{"arch": "uvit", "model": "text-conditioned image diffusion model", "dataset": "made-up ball-and-stick molecule models", "train_examples": 195000, "image_size": 64, "horizontal_flip": true, "conditioning": "text", "objective": "epsilon", "cond_dim": 192, "tokenizer": "word", "vocab_size": 32, "text_encoder_width": 192, "text_encoder_layers": 6, "text_encoder_norm": "layernorm", "text_encoder_norm_position": "pre", "text_encoder_activation": "gelu", "text_encoder_mlp_ratio": 2, "text_encoder_head_dim": 32, "text_encoder_fused_qkv": false, "text_encoder_bias": "none", "text_encoder_qk_norm": false, "text_encoder_layer_scale_init": 0.1, "text_encoder_parallel_block": false, "text_encoder_inner_norm": false, "text_encoder_positions": "learned", "cond_dropout": 0.1, "norm": "layernorm", "norm_position": "pre", "activation": "silu", "mlp_ratio": 3, "head_dim": 16, "fused_qkv": false, "qk_norm": false, "parallel_block": false, "inner_norm": false, "patch_size": [8, 8], "layers": 8, "width": 160, "positions": "relative_bias", "init": "xavier_uniform", "residual_init": "none", "optimizer": "cautious_adamw", "lr": 0.0012, "beta1": 0.9, "beta2": 0.999, "eps": 1e-06, "ema_decay": 0.99, "steps": 17100, "batch_size": 64, "epochs": 5.6, "lr_schedule": "constant", "warmup_steps": 850, "weight_decay": 0.1}
Rows from block 2 of the text encoder of a small text-conditioned image diffusion model, named by matrix and row number. Rows with one number belong to one neuron. Each number is 500 + 25 x the weight over its row's rms, rounded and kept within 0 to 999. All counts start at 0. Numbers have three digits each.
After each neuron's rows are labels from the 100 texts, of 14976, where the neuron reaches its highest value: "fires on" is the input token at the peak. Only what is clearly more common there than usual is listed. The data: made-up ball-and-stick molecule models. In brackets: how many of the 100, against the usual share in percent.
# fc1: MLP up (text_encoder.blocks.2.mlp.fc1.weight, 384x192), inputs 0-63
# fc2: MLP down (text_encoder.blocks.2.mlp.fc2.weight, 192x384, transposed), outputs 0-63

fc1.362:488549519505486520513508481474487523500465496533474506526528512548504513505469548490491488499465504481447471505499521483488477501510478501496488514496493463546477462523509461532491522447513506
fc2.362:529518513528479464535477540510456501484469445514491465532470521472521495505475499532506500487526495503539465523523493462497486508503483522526521475475494494481529499524516535494497482525537512
fires on: "four" (51 vs 0.6); "small" (49 vs 2)

fc1.60:475524519500483526483483506482503527513486496516474498507512525531463470500470508482507465518487479463468473522522516514470482467498480463486509507481476455531479477543500492536464531476526517
fc2.60:512481498520484494508514511516429486501481449484497486517524491482511497502498497498473517542495516500503507536494518515496510501483477500509519509486486524520490492511532504508504514471496515
fires on: "small" (71 vs 2); "four" (29 vs 0.6)

fc1.155:533461475480523469523528506529500478493532499459514530500502474467533531494525496509481534506529530539523511499478484497538541541485529535494463475537545537493506517473489527458519492523481479
fc2.155:517504517494508507499513477496556505507521471490481502488520519505501491492494491501546505490502510514502508479476504530519497530497513482503472503495530503511481509519492499492521502481483511
fires on: "purple" (56 vs 1.6); "and" (44 vs 7.9)

fc1.175:532456468509528471516513504529508452478542512472518518507517481469518529491527496520486525510523522532550493509495484515541521534489528530491479484542546532494524527467499502468524505520479459
fc2.175:526488541475464535494507499527549483504506536527457471453508500539494477501459501507549521457477485497482508469481501509507475472501481486539497463487474452495484506494493505517491493519487522
fires on: "and" (37 vs 7.9); "purple" (37 vs 1.6)

fc1.164:520455460489536492532527495511489468490523518481533527483507475457516518489526482497498535503516527539539507482484486502537523528496511517510464487530543534493525527472492507466531496518480478
fc2.164:521469503524507510500481530487541490509515475479498500521500513470489487502534528485522489540489507512509482508493491513521492526473510509496493543526527518500510473491497485486528517471513474
fires on: "purple" (64 vs 1.6); "and" (36 vs 7.9)

fc1.363:498509534538480521480474503463506527508477471539483467539488497514459495519504542500494454510474482468466472531497529513471492472479495476488532549462471500525475459526507482540508492463522507
fc2.363:482517513449498490517530483505496511513505543530491504445484497532482512522469465509490533460529520500491508481527525497467486496518489506539516467486453455517476497516504545517474504518474515
fires on: "small" (71 vs 2); "four" (29 vs 0.6)

fc1.353:468523550500466534496470515463503521502463505510481483508501541534464455505456497488509476509474469474474482504509531505498480458515479472504514524478466459523467491519517498533463503488530540
fc2.353:497466472510511479496496524492446501491521459482551523528521500457494518487546529485490466533474508531531504549488503521520520542458528507463475526525528533496505469478516491466524529477519471
fires on: "small" (71 vs 2); "four" (29 vs 0.6)

fc1.249:473487489472521499496499490509497462488492516513505503473518472500522495519491495505456498451531535509528511494484481452526522509537515528511497457526516518508528501458436559472499483541511478
fc2.249:523471467547530496510518509467494472496507485473504523527519514475497494530534542516510487534504493535549499530489480549491496547483507518481481529492526504512518494469550509492534529464525473
fires on: "," (100 vs 19.7)

fc1.146:532477469486530475514519488508503488508532525484515516477503486456540516489517490489501532482529503550537490476486485509539512521479510542498471488518520517478522521478499503481533493507477478
fc2.146:489524537469470527498521482527531476490480530507482515462471503538494485482490473488538495496484467452486490465507521509507487476514470493551486470486462495486491486513472499510499485494488486
fires on: "," (64 vs 19.7); "and" (36 vs 7.9)

fc1.79:502532532561541526523489525516502531472492486493469503517499520465530512488482546524526481532510478466465476496499501536484490510487490466461474519473527538517471507471512471525503485459479475
fc2.79:525535517451485521489521505503537479491497571502473501453461489525494515472479461519498514454517488498457528491490514501501479486525500514530516475489465458505477504502504524547487451516505499
fires on: "green" (93 vs 2.4)

fc1.96:527470458483516479523504486509488472500513513471531513497492486471539528504518498516478510493512530535520487485479487510520517532494521515500485483541526529477534507472505531468528493522494483
fc2.96:526524520486504522483513472495553511509498551523512505461492511499494502491496504481550477486476494497475508471516503485493474511503503489510490492483494461512474484491484501518468501485468498
fires on: "," (62 vs 19.7); "and" (30 vs 7.9); "purple" (8 vs 1.6)

fc1.144:506462451491538479510529492518485477493521491473524535494513482460534546499542490511486519508519535531528511511495483521535542548491519528503477502537533531483517519470487516472528484519496480
fc2.144:505499523480467527505518479496559480474495527508477501455499491518490489487495490516515524485464484478493495484501489484494495496513514510514490465480490467490506500491481532509471477516480523
fires on: "purple" (100 vs 1.6)

fc1.351:481467470506515483503508461519517494514535578506482486543471505491473533492533481497491495491537503511503490520502477444522482478514511487468470519504489471471509519460453514472480517487504529
fc2.351:525439498486512487528506515501493490498475455502496508490499495485518491533490535472534453508498466542528498487465476527516487531471529491496491517499524511464481484502564462489538501464511492
fires on: "sticks" (99 vs 3.9)

fc1.208:523471465495508479519521512513491480500526491477528517493489496450521532501544482510477510488514513547532503489482474491521531546490512522512475489530542520492517515459496509461523479525480474
fc2.208:523481477495488505497508484524585524523529495513482479490516493517498489534475518514554492487514486498493505473521515503484519509500500477502498495479468476502492510486492543523470494479476512
fires on: "purple" (69 vs 1.6); "and" (31 vs 7.9)

fc1.237:463510545525475522477478520486503509509482485517480472502503529526488473512467504498525491517477464469479496505522520509470496488513469467475506510480460460529464480517527479536455518491537532
fc2.237:502499492518508496488521480490440515521526461477527486535516493502495520498547536513456514537523496517542522539476514504501519535471496517491498493496509530490525498507517464478509524488498467
fires on: "four" (58 vs 0.6); "small" (42 vs 2)

fc1.17:513466455485511465515512511532484478479517505464528533493498486475528531509542502517490538497521528544545494490488484504543520537503529538494463482521533543495509516470499509465527495507497478
fc2.17:507459504529529537495486493508537475518514495499515480529525518503501524483497490482522493492476487537493469494494496498506526535463496515479478520509499514505485500499503500492527513502496494
fires on: "purple" (92 vs 1.6)

fc1.172:479528534505477519458488512485515529513458497509479475522492523538463478512478516502511482506467461454467504516546538506489497465503477481494532530465452465527460473542506485522465507486524518
fc2.172:510507507512482516500505503506484509511504497528513480484475497506476482516496521482487503521524507495514496494487492487484500520505515481495509501488483495511503523520487489531492502509500494
fires on: "four" (56 vs 0.6); "small" (44 vs 2)

fc1.51:517463457496527469513506497523487459488516513478519519484489475455517522487534499512491520503524512534540510485486491496520524540503533516497474477516531540491508512475501508467540489514477469
fc2.51:509492500529532516521510508495533482483494500491502511521499511466501505507511525499505484522470481494507507492505510537499522516481504488497501522485503525513500495477497501470518521470504509
fires on: "and" (62 vs 7.9)

fc1.324:488522539495462527485459498483498516508472491520466494525498510540471482510469514477520474519491477479476473528517499492487461460492453464487507511464466486526463479540517484534472508474536509
fc2.324:511524515467486485481524497522467525484486492509502517479495476497476497494495502513506528481497511499480520515495497489476483515509477506530531483514504488475480480508483523519514465494475493
fires on: "small" (71 vs 2); "four" (29 vs 0.6)

fc1.368:527470463479514475514519497527491463498536497454523533494494483473512540492541501500479519497523510534533511492496476504530534545487515513486471488517538533478531529463492515462526495503488479
fc2.368:527471503461496524511503496515545495518509531477485490477476530535515469524501496497511481486455503510465503497480460497535515503500464484487490498462480453506485506502510543520471462498497491
fires on: "," (52 vs 19.7); "purple" (46 vs 1.6)

fc1.356:506466465484509494529522481519513483487527506478536513493497497457526542503534478509481525497520508514534507479484488496541518544484523521510464465525536515488506507470498512460523495523483479
fc2.356:498501483511544504519514526503538475518522475479512524501519492494487504495532485485542506512483513506519477504512473507519479514477497495471470505509508488507522473488507514463512494481526462
fires on: "purple" (66 vs 1.6); "and" (34 vs 7.9)

fc1.261:473514526500487524479486506473503532514466484518487470523496518533484482511461522490515467517472478478468484516534529500486491487490476470482508526473464455526486472535526495534455529473519515
fc2.261:501512517526528473506496483515461504529507499499490515479512503504502521512521517502498488497531522489523513511472500516491504517516484504509518487533513504518488520515520509486517506485525477
fires on: "four" (56 vs 0.6); "small" (44 vs 2)

fc1.223:505465456501514472504521500532504469482534503450534527513495468465531526510525488509495511497515533525541501512483492514539537526481514540498483494540529548493519503456494532467515502495501471
fc2.223:528506518457460511525521468486547521518488522507489486468471519511500502486478479482545524462476497488473486494507486521511516491515468476534515452487467476489501532521501533503493469517489492
fires on: "purple" (100 vs 1.6)

fc1.119:486498548488450523467482511464482518505477508506470482499513529519472463518466522483513498488480465460467493521525534502480491477502461478512513516471455473541488468534506505548475521498516527
fc2.119:479478484547545505514512523511449499505495443483512525514525515483496509510518537486477494532522520534541483542484501523508505536465529521482490514530529529480486498485507493463516506464506495
fires on: "four" (56 vs 0.6); "small" (44 vs 2)

fc1.90:521465465465490481529523479526500496507516536473530522463472472471514520465533454518476528472509503515515495472480456487507525534514508532521489461525517523467514535493471532493513472515480484
fc2.90:515472496531542503522470517486505488484521484493497507515506493463486511504502516493517469536477532534532496540497498526518517526480509490473456509539524545501490487492523461480520521490515476
fires on: "and" (54 vs 7.9); "," (46 vs 19.7)

fc1.210:534481464485527485531527491528501459486527499467513533488476471459534533497538487512481532496510509517527527473489464496544512522508532519502477471521526516469522534457475525474519476513495464
fc2.210:518471477513542503497480500484517482482509470469497528548535499489488508509523533511492460512479500529523474535488481538502523520475510507485491520508536535485501500482516473475522532488500474
fires on: "," (73 vs 19.7); "purple" (22 vs 1.6)